From a checkpoint of a small image classifier.
Model: 3.56M parameters, 48-pixel images, arch vit, norm layernorm, moe top_k, patch size [4, 4], layers 10, width 160.
Training: cautious_adamw at rate 0.0015, 9700 steps, held-out accuracy 100%.
Data: trained on simulated fluorescence microscopy of cells, 195000 training examples, 6.4 epochs.
Rows from block 3 of a small image classifier, named by matrix and row number. Rows with one number within an expert belong to one neuron, the router's apart. Each number is 500 + 40 x the weight over its row's rms, rounded and kept within 0 to 999. All counts start at 0. Numbers have three digits each.
Before each expert's rows are labels from the 100 images, of 14976, where the router gives the expert most weight on average: "peak on" is the class under the peak. Only what is clearly more common there than usual is listed. The data: simulated fluorescence microscopy of cells.
# router: router (model.blocks.3.mlp.router.weight, 8x160), inputs 0-53
# up: expert up (model.blocks.3.mlp.up, 8x80x160), inputs 0-53
# down: expert down (model.blocks.3.mlp.down, 8x160x80, transposed), outputs 0-53

# expert 3
peak on: cytoplasm
router.3:476437539460537456562462555506458483508492524507522549544481489530529449509410504486480533472451512512468485496481573584554512497476438528546503537472475498486499
up.0:459513487526503500536545475514495483502527530528454557506492487488485483483541474537498549511510477465481555524492531480481551525519565604534565502492502459449525
down.0:525540464503439557459497518483471526499528510484438523469467469519500515475452467512487486564480416541465516542479493483549496480417490537482507406507469531510498
up.1:475471513552494507483446469440493573489542508492468465523510524539486469550488523438443493533481515573468549578454507477516524517536585489475447535527507514530528
down.1:610497587481530501521445539445524487452445424502452420514501519511544470491408529559497526450544498464547567566509507586537502511473550537506485520462423592514485
up.2:438485472508451465548573513429415487518493518515510488537488552478475542534492537455556513485530531419489508489449524413510463464477490461553524492517526460553562
down.2:497572498459489500534490552561508502467525484572492558487567510494481578500459444460477552571498460587531512500484557553547469523469484497554529435483445458506564
up.3:429442510429509490544504486475420457490547553497465571545455518473505553519494484451487511471488498467522478487524551443493475500522512537486557573472498450494532
down.3:545405543526495560437426539510424502527450467579476506419481540467463528471411502483424507513479469531497539419543494488444620498497521510449552490514513490548533
up.4:461526513517411474543492453512502520514544518477497470487499488505451485514561518411539515540547563491506475540456451483492465555513508428525487483525500447468480
down.4:499516527460477538476453518539498442460493468551454547524483546427496499502521478486499524481517459506497502441490525512439461636492489507479525537518475465486572
up.5:422488516431488548561542449456455455471441564500490531504443470497549503497524515466505575478542532441485546483462485517494419513470510498522530521482468409491572
down.5:497558491495482443518451541559492518524505476441501495471555467498473468449450486512462540583442457579467527490503494442493534535448516440508520499488454495569449
up.6:596512493553454483471511490506553516453467528503479379430511459513448429494477477561526462442519495539504480504529478472470472510518425465492493423530577473494550
down.6:427566488477536487513530479527497515495532472480562510481460408463529566460441576498504549493503480489519510488485474532526537440452490486494467558562503492558540
up.7:483545522481513479529455513517498502484517478420491449491468462547450516534550575495523531485522454444518496447442441497500512462501515474470515506543466487479487
down.7:522473479390474500443493518440469474484470514556525427502536485510496530524437475528566504487543545471532417442519455427490497496465458530507508519585465519572538
up.8:456475517565412445482468521485588388460514468558528508516491401527473448512524523449471530483493546470471517513507488533473461527552477530492514503466451466455442
down.8:451478545530467525500496507540580534485490535476440463512483544498505490507520431556459522507504487509450450447467484508477449582487533456496560462548472502511465
up.9:464472532501463503538539561602530462534572530495440511414505523524417421477562461463459509475550440486468491483506562422446434513507516444509413508477488518525413
down.9:539496508466436497467569464450517477497469426528455505564496516464472552552507512469428509510556462516520471528499498473489449613465490457437446476542549514476541
up.10:490514499567506483587542502568520529535458461483554479523556531532496513535515547496501497581560535460545485498461414468559452520506511483441452529515507463588493
down.10:507501512506453431533544522528497470510501502515461499489492531498495432437438501397488543569466474456478475538506562460453529537574570516502488503552439412540518
up.11:453575460555441523529393496522465541493507494452539468457508474503487461498524495494521487526483430520441512509470490501463520503496498493534380523470511526550537
down.11:511534493501509537561547463424420488574502434487475482510486476512483519486412477473498456481511511394489560536426483529542470516500493504504534591512440519460478
up.12:482539522535419451435441499430544518516573483480534439507491498510507482650467512409512499416568546497499513530571507478540407526503519457533554494516487455455475
down.12:446437530541528568519476489513539501485540536489433482502455541503522474533524466466525489488520433480518503438428505510502438497462536526509494584553461488482455
up.13:479498548492504551527444454550458446513561527454499500471476488482512509525516452494532525430470469570500485420495578494463436528517556502468567581461495499448459
down.13:540463554444453550468580524506395490489470485510501531492479523435545498531469440501413527517510544534519529474506493447482524578530498549540607506494541465511520
up.14:491484567552471451500515586519502456533541513449470452531470429513437471534513500470541509491555583479460501490410461436510467453469580478465454498496469457461454
down.14:466487535502468549499463523565564453495465505529464481557470541411473504478527465476516499474573487541485491410514552479480456606542543515487557498518470469495542
up.15:472533463494415503498514458517605538530524461468552446427424446480467550532542475544484467510478455503467519517575475498448448529490421501426460462586551526535514
down.15:515563476420591472540570482499495503478447495416472513498511479546502447474561477611578514480511515478475508491522540516464487448459464510518481566423514470521444
up.16:475496482545472500544552583573539531508554443461529485538587480589486524471484552526516495537508477448484499552450489526535488551528449445447427519528504501489574
down.16:494483430501532466474530516553483560453521449519489494530534452544431533515531518538538524521500507500566466539573554460493537516487506522479489545487437448530509

# expert 2
peak on: cytoplasm; nucleus
router.2:458500455442482428547484547551420513467529561490440484473498551535507414572419495541480568486357512504510528529480520558500482498463460462503477551504484553509554
up.0:436411455421479454488543501448533508488476544457507427450498492491451494514459547503487415472506475528493459460487527548544478496470514540484512507530525511549486
down.0:536553477442488508449543494477481530516456481449563425549545470446523466516501559521533452511554503509563506544448451479504521437511533539491426549533462499506448
up.1:510467487481495491476567526508499559517437482494563546513492596496534566486493567518489476535535525503518530515504517434551434475496479522496428517530561437514527
down.1:521537464462438499492455498430479543524514479497467447441474438457429515491547463475507471580500480418500469502448465600472520493482500464490511438532539471453508
up.2:564469573483512541420473547560493487469487584500503524489479464447502534513525425531463491437494490540508458455546534544459528574560511503526551485492502490495502
down.2:506497483481569463516499471506431478524531509494496524450509550427498510543508510501487525449481477535474481500540547523439509515511479512535546513508469494455557
up.3:562507526452500504414531497522451509460460560457558490493521528498552572527538418580489427471444529530530430495498561512514564524523448525578566480506530495508477
down.3:501489531440519503517485519494478480483468578468486514495513549388585555516477531532483477450526493525446513428576504474457476474507496504493570506547545462524479
up.4:524502510463489506479526515479487491488438521565506485455473569469487583480467507512446467537558558435520570531456521425590473462467498445540533454514503507499546
down.4:481518458511378486529582523447487522529488478476532462453532460481479468520471522483561538540518494527481529496545495520466489503515600518451547460513517499466556
up.5:371436489507473502532446470484485488481562499478498493519474479520500532540585489510453453471449449464566438449483536529474470430511510502489479545512495479501529
down.5:504486445499490488480542458513518537539444443483487527605438558497528443531474495517516496531553472470506449502504465537545513478526484475529507482570486503490431
up.6:493467514501477520433556548472434549498456472517500498494506582510537582453465493503475460573502518521534508511488511442548458506495475474536514446525494427524537
down.6:540530460512413486470513466468532508582536512507437482440532509499470498442513462450490445623506457549484469513522485556482448550511563499479575494524595499499502
up.7:502537414454534533498515450544508504513521446484455496502438496433545567531490458567553436432451458552509434555546452534531468450469548502538426534457556541488494
down.7:463525556499565457507541566487527479508463508464441430464441491485494519442483525443386490481476558417486498522408487528473596506560521502541453488514507537505414
up.8:511443544518470451502471513493480466489498544492497540495474459468561507536567428531510494393466480523475483457493565545517504520512453497508507465420457471456456
down.8:540523510490638474533441517544512442455520488534458529458520507493535559476431453528463548445454490512501476505490510484435546474503521530458490470501488513501488
up.9:542489547514581544517482519522454519454429517489592499514531519469485508464438477538502490486489495504538541425567556510556508555546472555559527465488510514543510
down.9:527475539529544470534437555551525481495505547482529461497485506462473490462543497457449456485461432531441512457467480505448570466511538488550476491491478464477528
up.10:561459576506477468483472540544517485497518549481521474499575464500550479524565458561488558462502487514538460448546519545491501477548484491527555479485464426486470
down.10:533506529497543537488502543499527509474520504547503548456418498470540489563515515481465501381487506519461527477510481480457502495519413484485493526516474496535559
up.11:509514435437443484528527486535521502499515466510480522494498443472520467466545502503473487484476441493430517536460509579457493503507499491381502598478457557481426
down.11:478458470517450523514522463560492513515470490525415468448433491430500551417471483505435531492550528479514520534507475432495573476485491377474505493510489431467470
up.12:456471513511495489572478452459581472527519509485431476488368453483463438469570432544461470470485496483480552468538518504513440463421472516453486492445524464487504
down.12:482550454488511526525461515473561448461448448451544501444483504491478464474487453508502468511549536513533509573427490539595569465408569472441440528512486495540447
up.13:544511548531456521471449550521524445483549547543480490486523468482454466534506463541404530460492491538468428533528518491437547444541496496521566469454497486444501
down.13:502528520473596414512505547550542510481488484519516493500480479442578593488487518553543470426467520471534494488487446476488472491508461528476493521539514499528530
up.14:439491517528512494498508475465474473595498565477569527520462554448535558521522563505550527473508590504467506447525529453531498590450495486530540497551511396550523
down.14:579523490510481529528505506563518470511576467525487507490550555502480470534465498469408518555445440525482452513514492491479588477481494562477510418518433538499527
up.15:485470502536620450483484589515489564479498484508550542456496511509455469484458516482531509516473524569464501448440507464526524424514544520456505478553543502586400
down.15:508469477518476496461474530439548511459485549463428423470478438545470543537527450451534491458515485533498435521442541489486519519532563474523400471478503500468493
up.16:533528561518513494470452527469485458484491562438527505489520466462477494515513432507553514475470484528521406467509569574440542518522515485541521427494473441442454
down.16:522507526492612511509438529504505454443468501489510529439482509451567565516523468498475440392422513487465508448505511457491578500476472516520527532493534564571454

# expert 1
peak on: cytoplasm
router.1:439487467475485464545484548597373504441571537513454534497486527517523469530407464532468548490417514500511544539476536526492439475485472459535492545492478523516547
up.0:465523467520541476526510513533525481599507516520490455494497470494461469518627526456488463494550496488468485495455493501487526462428462512542489489519452493518403
down.0:511412575479461521451513417512462485538544493493410453594474522542561525467512485502553552515513475442517529410414464602525444511506514542489504529487480465480496
up.1:522531471563508498515492484494503527494520483479501513440529495511477442478414488451489506566458489553465468522500483512448532522542552566477491419538427524539445
down.1:490477439525491506481571554494536475530508520521506504484439512578482477534448534525507500492525545513516492535555478551518514465536517510486510505461432533514419
up.2:519505556524440543457501479526548504540473464429471385483454492542502519508587496469546453564525517538484499509531485537433491582454494437485473499518386434497430
down.2:478470529458477591464535478547520449517505513555464527578402492437543488442529514426557531441515554553501508478496495495511423524534497516454575532406482397445548
up.3:522536490508454557450450551472512490438488464480585433502533489553462481449427540518508524571474493509528461558484509466474450505507491543482450512523471530552472
down.3:498438441532472465466552482537565504474506463528511470467527527545563432460446552508473423446536542439504483589559470468488493471507554442467458467546502538535459
up.4:420478505490436452470600495556569483437544503473465481569472504509519472486554487478509430459545470464467514519512497533449447516438513524513481451523472415504512
down.4:567463503468483563499598519572559508430453588486447539535526544543473590533576531486500509436493520480496512439478560436569557572541471470481540489534493444458451
up.5:563500524590478494462463508519476511453523513466530521465565450482463508492435460539448474538432474586526490508462513460476525512554526543493463489472462528545486
down.5:477515488525456566487547494560510464528416463436547383527498545535493488474500507530547513504433485517522534522435510531455514489523485518481464543486493589507468
up.6:522514512508460512466458556514483530482573465544503522462534472477557512512420476512456520531517539550523573488558548479480529511483491448501470483367509493549559
down.6:488445514528529479526507542498522521496565489504531600495530501512513519520425517549604494515477494412556496532485512468590543544540522505468533545479506485542543
up.7:451441443622536450553471514523509513501457542528517504515535510558520441510484508473480541527550527515450506480477411552498542499509502513492503545523470554553471
down.7:498457494542496499448518483462435445421557445532500512518442527503519553475509484572461536382511508524476521484466490486519490456560450600510515495497508462479458
up.8:528474496580412526489503512503515482416546538588510469504487506500403554483452464496490512524546518564498536455573513496497503580495482483572485396473491431475496
down.8:440468457482491477533510473518462511540409575502477468560420470488509503454470531482557521468506552458558553588471530418570511542524507536548522515544499517522534
up.9:537465472489579490507491493464519473469518524462484487533471469479568529543488518449519542581488494533513579437522545516528467473480533551577528506466532480450500
down.9:519517525497518504516467504526471521528419491502457464487568473492548480443489538627506507519484460536504473473528577457470540565498460481563520476414491479610520
up.10:521527469542549495455510514490509512447445457550547499438560480535502469486419456476477520572522474519500522542482520463462554551524553510433539515441508520550475
down.10:489464465500501427589446484497501517500563475470544502501476503531469485484437539482504521566462574555476477475572427497517500520463528506510445502499562575514488
up.11:527507494454496565506492508565397455429400520564538488422547533487533513471414467500507515525499547549504510419478458442567531522561507492549526456475514457514519
down.11:512561435495548566534512526450479522505549560474470510504453543489470541498471477446530528478495506526509486531471539478483489484542515477589522523551526414513575
up.12:473462499513520499552543528507539518495560522479469464549509448564454463535614503434485465445569554445472509535405511541469528479473521461485491459499462471502417
down.12:482424568528434517468552474520499435542461437506474521577413454529481479507530493451597538494537495473477456513514530519411442536495497558506526476497490471429534
up.13:503533516487477440488525512474479481486547549496513525474429539441398542518459380514501505478512515515561484486511463432510474464519566483500484498393534525513573
down.13:516470485527499523543452533588543488463475466509461531485539536510515448479443510392521487488525479444534499498543549540520492625469531526521479480543529545474493
up.14:599491542475533511485488484478456464529508567546479536507455527500484507466422495501538532477540489475500575473507556395466492463537540486494523544504512490510497
down.14:520575471467490484464486525468515540557477488484479455447529418484587475542459493542491489493545469495497492538443506469511577589471503504555461608469517490459501
up.15:465524501525495442525526494553543515567565510455475443502491489505447482500597482448548512455529526454439515489446453504467474479508490459469455493504460463533433
down.15:532411563491446499533511447451499446535555525508439522548458479487466518471525490474577497507496515438489434469468525519508474533449491514504509519439530434417519
up.16:457460500517435451513514538507536550520548588497445447528517442509501465518539487472497437502614531528443476519436479531443472539473494482508456461540441417478419
down.16:518446546512491561504553463497504477501477556559469520566454484510470565488543471574578554502527512457501455490501528566457400507471508541480525499492537423440536

# expert 7
peak on: nucleus
router.7:529540442450485448532458552564469497534523549493443458490498526518523396549418503545491640499375515509548530513477526549507454490455490499572484536487475537514543
up.0:479511485495516513502615486544462519481542527473550494397500568486455542488538514502459422570505561506512505557466503467552553473441489432545525482524534531508567
down.0:538431529485520445518487466492556406569491525387493551543466522467482521471537472546559505454474506523502535493534509451457523462550493499526556564456459484407542
up.1:507515482473514551526505518500452584513402545529521512493501504448507592444495479480471451536531538511484579539458458460506490515456517442559509471547600460525530
down.1:518485520453541514461533554508572505471414476538499491493527458554418501450466535459481530574475501570449487552519533528465562477538511498515517531488439487470559
up.2:477512499533482442489523525528469463504519470465459535563534472548526532497528480483543539441485561517513524422491509548506460586519516532473490569499464511481394
down.2:483581431498464459484560525522511552559494441551546463485490502501499469440508539553453470545515470503508543497552455499546457498473455390522516515508567479508491
up.3:522523506477499476509571532508465592502438482472505520527509500476522557411462490542477512478532551523451491530471448480512488485534519483527459472468513451530555
down.3:510493512467496500463584526466462483479467553504517480522565463512491534482540471500519559463470468512449430566515560473482522466528488405447545487520452474488569
up.4:508493428430413499476519501508474506537521497482538474474616538485507447464518515502541503581531500499504510566457479496488540471405515513518469450535539456540476
down.4:510540469495508493497490540559527465466474557479501481568524529549461514554462509540513479413507479493475482455477530429476466480516439564488490617448457527536517
up.5:515534511487462507484487564487422575436434529515551457470538516483476516450566468493474440517458540475466476481481437523515522538518500464558520524542569445522522
down.5:548495425514518524506509572565500477516554453500434463474515461491490522475485484520565486548502454452517446567486534442457507495482558539525430524469479504476541
up.6:550480550544486540443475502573487525469506524536524469463475495515479437548457535544494465550431465550601502500525528537469542475541554484524499445557517574447502
down.6:508459449500490477525509397502457530499471443474558542538473456495469426525509500417498485495428498523457428545474545506440505479442494504565533522394480515466499
up.7:462525510465550487568578464464475515555478466483520523530450500537572571466579530501529489496499540487486553529455522474570465557485486467496471528522458512541483
down.7:478544408487583434573516442477510484477435530488477435574488513562501557503509499509494435483534529450559533550500488518498480489504458496502456563534503538524434
up.8:510484513493509484481587543486471506546421512467453465540478529572563557487568524405493509450462543492493540522474480459527491521503464506474442500540506455476452
down.8:469558426473581473483559458489513499484484526531523456463461538584533490514507542544509461478469461415515506522515515469529502510498476485508486559557559472536466
up.9:474489537473525480452447497493465532508439548510493528456522499471504582502490488542423497487517515531509533453472453484457549542477471469518453477570558488523530
down.9:510474584498481493457492562532476490454508436455467528503515448535496525537473539559544478493463484507471473558476514520533480484517464501532542581541491511484505
up.10:505517533451453484407485449475432531422428504507539450495547533492528550506547490510487457546513493529501527461489492483512538532524472481533494446566535419518512
down.10:555530540489464522477492513493490460490480461512436547503498560512476520539453469515505558531502493496521468531516464462559511418476452499497485517534485533483555
up.11:426507474434484458484511504518436512481473522480549497474485490434470551454551517580555468490500508432484564450509502537513470520477496496518552521581552505538448
down.11:459556524545507478532534542471472534475484484512533514505543545483518535472424534579510480598550485451460505562558476493566492536473517517543472477487438517476503
up.12:458471520454519479524570506504477508504450447461534472564458525537567568495576501487514538484497529482530517577423518499538452547470492498499445530470450533525477
down.12:469591421543535476554537478479500448504476538470544500573486427586489505575518531530537471525508523474477544471495572520591498497538512502501448549519502537582455
up.13:492505514456555433523571487516432507562487453486506537538477530536512575483518541476519551516498532434489573552442543476547450530460477507502464527470469515534421
down.13:433552420513512450518569451518517510536520540508575477520456499559517570499516565519461479462531486481530543555518464549543447441526513516506454565517561551537487
up.14:501496485520505513486503504486435474462482532456580526475519571519492509569498563520463503474529522506511485531473535491495566518484491415501483492519485490496421
down.14:463504436490507452455555500557583490468496593479472430541489482544526515516510492577528509489508465490520512565532501490550401494489499559500523520533522482541493
up.15:484557458439477470564475481497417582484443463527520509473553519570496500471532502515495454488498452557474501519522435551494523564482500495385500551514582398580463
down.15:566533421493533479467519494481532541494522455539557502483476531458521511530442575514563600470489557484495534499536570451510442467483561437465469484523482531490596
up.16:491395482480555473512532442479535548562477472490489481512488568504520576478550568556486488491520503479475523470560578453554452521500451485528477495515542487480484
down.16:517598491518510476489566471509517458527530463493534489544516471589489577496470531515475463459497502541553446580518509524560504502503502541563495525479547521558436

# expert 5
peak on: cytoplasm
router.5:518453537461538489544422559510484476500480535527518536512514508522510415512382524417440513493439541544477471484466506583534542479483473517525532502490442482466543
up.0:457473505495496466489518510532595565555441479537535503398480458480467527532484501547542504505521521552441598459561522512508564460416468492480483515503539503536520
down.0:466504493505497486609528470480499511424493433437451606490378398535384549472510484486492553523497512566464500556410504508509499514508555591536459463516469543437495
up.1:574520512536490464570460491490462509442485467501441527495526549475533474387430525498522443487588501501454489564477499459499568516470498505545539569518458467478503
down.1:463521416486523566529494491515518536470446473428493458485517556478532586425443573535496515519455493516565572429469566471507491518427498494533527510531576551476484
up.2:470503456539428507597551495491496565550521447455549475545472474472492514411512524458507523433574550445505496501423514469504506465488497432492521505491465475553455
down.2:565466560500483521530501472530415509559527502483489536565441532533563468623436474545471472553467451527485478548513499454491524579534535516525436546474530527442486
up.3:460521485570544482492485468443505463454591440467583447535524514433429496495560489520531541530505562441486471478517476480518508533482433473545503547487492562570473
down.3:506470532471506554464552526499520514462459544481471512518447475561472492455399471538473473443482535595460492512544466507495506462537518525473485510530492504424462
up.4:477559479481491503444595525552464541537478501544502546532516524479481561490492563469563512558523497511505483521440481426562488539438500530569511467508514479547523
down.4:488533420513432557481504551523533549506448519553455504478467534490473471447558468549481530537489500455527443497429523513533495508449507488523548502495470426561502
up.5:488472552581406414513500489497554465505498566484475474520488458493448457509628484476538518433537511448485442505436489531465514468465520481477515528417526480465425
down.5:492569482543540510523488483468540438503434512555508526469496477525470503515557559569489477429440499524494487476525496433514517471500509456511524542459549567510449
up.6:529484499527488562503477504545444467483506515562499574483465516525553505512500440541433516441398502514561514515576516471484508448561537514588556495497521463530552
down.6:500466505512537533528486478569526478468414533517525569539527468448457535540499477536469492453574546499536468422498525488518458488479495460456478562535517430499537
up.7:472414522541461527490560470486461497526502567474544476472488445485553517423613428518533520446537497484464523474492484555494511425494497422474511543473544520533425
down.7:545535447448527540477536445488478519520421530512439500501485448536554507546504430518454522481516460531460492464508472497462515456513491503561449436471519502457480
up.8:439422444534587506477533528468546554529526430452430463485543463521516451540511568473562515509506523455453499560540445473454569506459547509497481504428480550538393
down.8:483449457469457470557407538531538557505575538419571536504531534460395527524470487449476492551506515516511450496544493553445478488472570553517416440448487468493487
up.9:465450541552423518477504443487500444482488579415449512552542461491496466567532491459498483446515507534428480469461485515430481500455521448507538501495478465408449
down.9:551579468515518461504501494546505486505487511514513536469571585472546498427567581513499427428491483535580500519498503454509504480457480509498496537495590542562449
up.10:616483477517538520506538494539489458463501411495480485523477515497493485421474474482538442541508497520518565537518505460536621474391567419482502502515511547555489
down.10:497481496454494539493453532534461431530472497460504515532537503493441500502452520520435535500443439456453530488483510467466491444626550547434475524532522451474460
up.11:573502489391447481524523522516512519395505537490507475387447440464529526467468443524495470508491504525506507469507615528466526509511555524516491563556494504455498
down.11:503539451498575482472438550491456476448575593453481490494542492572474539532481512495466437484501555493521511514440450564539490509550439490435517507532492408537503
up.12:525437555514444449503548485499523492480470550542474523550429505462493463499545498499503529460541530462468517473466467458466454457508538480445507481437451503457465
down.12:544536496497489537500499503561460547527532503552512489493516536569471453567515464486525544435440516550485492519538518475461553494544480540559485466477498475510471
up.13:493502513458552502466501488512547562534523447444480484463569507513451469481462469576508437532496470480518541531479515523493523487485536507470492520526454513560462
down.13:500507457494608451536449485546510503480631555434513521446477445494464496513589560521561511550528507537532466504552536567496532431464513536590475405485447473552503
up.14:441467583580455388588535471525528510516468443453490497488471462559508497511455528470584539566559558441491516554482525494551483530458534427504448434471489512545532
down.14:473464457506496528449457512500512415424451505550493463439540484539440445606539486496432533449473554535444457509506482477443532462486477532493536441521437538497471
up.15:522512536530512579554512513474451504487524444497543448473467551517480466460446474495514521520517468401530516518484473386489474481466509510515519504435540520523517
down.15:524504571519489499515479518516527468515492489563516510479508496465480487441449470556443546436506528527504454493518535450449537422483519545603535517501539501430532
up.16:514545467510496515528507481416469547447435524534531522474533542451499505442482481496440487538480502521488507409505480471504496508424520504494464501501521491554520
down.16:559499461524560524489508486457531513545436590549473503418546472470476497507489514540500422447562477515504473513460562556537497499509548488520533512526474446566551

# expert 6
peak on: cytoplasm
router.6:435471505488483459530493560542426480424563544510441507500493521509530475554404449552446523509383506520539525519489525533522446476501469463547467530487440537484544
up.0:402520512493417513442554504508527530488554514526480525533539499539510514475586613487565426521531557469501485500503445461501541546450530478409434496517538515510410
down.0:592465575488523527503469565488428508471531545536487531505521553467483538528473525518424496495425433516444518542463496557491413481482479504510470518524426462500513
up.1:494484536543495578478490515507512452464451484529483444548472586455515538470502491577481557517508446487497537441495457468477445507429483519515516455406469484493584
down.1:492502475539439523567535495479521558498526468416471491520493541559435456486508517435565511522588538412460558509457504546550520502507540557500405523566416555552468
up.2:530459538494501516501373506512530505455507502559553542520462537481562436516476422563491491478487510523495546444529551484588468465473428539544531538480441471483564
down.2:553541454525535504516522476443492568554610479476547492498529501556525507477510463446567514447562444486486487488451510595550499477452563603462468443601493532536462
up.3:452481556515547474579573580501513490454484500461495502520548499447469521445502496488493564540468469418488496489504431481499437401520525461472521514521484445521570
down.3:577550402530455497519518490507590583467461545450490495482457465525534507485483366460515502519462517515545539534474477537551507491439446448495488493508565556549508
up.4:513448486515492456531531545506472510504539509468495477454571431432428501509427480510512475466510516504487454451505495471408557436418467533476570483516495532417563
down.4:438521475491498470470513518433467557467522397525543487469498478511509456458551501496573493525511453474572508499497450543518529533461523579483505531519468545502521
up.5:487497466401471544540558435512562480505535547459517542480492513544560580511550530519459468462503599624534470509456501487500548500476445493477469443515509435532530
down.5:550511497459524478518450522559440555459514495446479479522502516532444503493495475517523372462534543499520453469519545482564475459505487515485460466468470496518516
up.6:538533522423511480476518569459540527484500558487586547551492488449496461527474441571441499423489496472556445508447468474510492479510536460547496487540498470476493
down.6:520501508518483548547525426495455449523529536467520523487525534466519439489532434493523502473542513508493553539530494493561531468539505467485495425533435494398458
up.7:470512529546420509474504460475535502475471515465476473540471467501568501542503498496496492434427507516543470530469538491460533455467566497439543534480494474497432
down.7:522446560492464464484472511527463508468504489515481502533541514498507486550487513491498514429542483469480539479490397473462507464543539499511558446478459471467452
up.8:446504569512409476487588519550504455500528488448495482529553513479509487531530538530510429459584542501471450465479521520462490534460469474522434540452488535509440
down.8:546385487513475497506501504473439426517521638481489502477484491495420491529533417517493483498561465551508558432492473454415513547506564438497438447495412502424481
up.9:578444576467481526530512482545529425440438546452452540551443497514527467513495442558478522440456453485438495432515541523520444524536503501552526516489509547485559
down.9:476528480515571477487499541454440494454517419470502420470474510485468535467467547501498529453510525513515468552466516533568508570527468480486437560519476455513500
up.10:400484509478511550531486543511500529497503413497474522494454456533533482579520472446446425423501475574495505461486503530482534540515523497518437504578514498385471
down.10:543429594497435491486487521536435515465488574532450455514534487519503513453508469502438522438554520533544503502550492520443446526563548507535527470483460422472488
up.11:468487500477482493586545463479494529505473567591519498496487553492548591484512552493494484444547525439456542456522495467553470490445519439528530438523510404566595
down.11:491532438478476375471545526460521512482532439442472437466502535525427404517526517452474454495452457538489504587458480557500458455454507531483432459582472544507474
up.12:507491487523506506539466450596513431483539506463520578581497509435515509476516446491482437542501505527537513474482586484514440527530443497528461476472453448524438
down.12:471403565492451485483526520496417466480460462544474501530445490484455528464539537498548515491479553483480558452463489561485470507601495451533540504533427397501437
up.13:567481530507519531443508526535490461446500511497489488445556520489454510494448479537481517471438491601482579493487525508453560528471463545551530503457483511460520
down.13:447508462471532522535455538460481566548568520502551482552426488434449487542510512549553474480496455472436532503486481546517443499452524516474427516618507517536490
up.14:464498532564478538498533535505425488500559566554536506455549522555478530533479572512531519520553511472470576520529479503570477462506489526543533385476508463481524
down.14:500470509503532468516444544545515455440546585482451560518557490477424533555475469490431463524422523489501569554393494527443479455540518497491426495501521584496472
up.15:492480463472518468568505534434468524524482520501509476507519470528458556466503584428562575494533499529528474454499453515475506479479457539454459522503472520437549
down.15:526462467496452456488470516526424505479494534459505561473469475468428506535520480517430488505461520485423464528490493465443464466484481469509572452471503608506527
up.16:462515500507441445459447481483407507548502516586510495436557545499425541510478488454412552547571607527513491524461442495546505555472549465458442512449509466539558
down.16:480560500505468432537468520417463538463512495446533553505495501519564508540510458535553504455464501429465497550494475569465570560519497545499472431441486595460498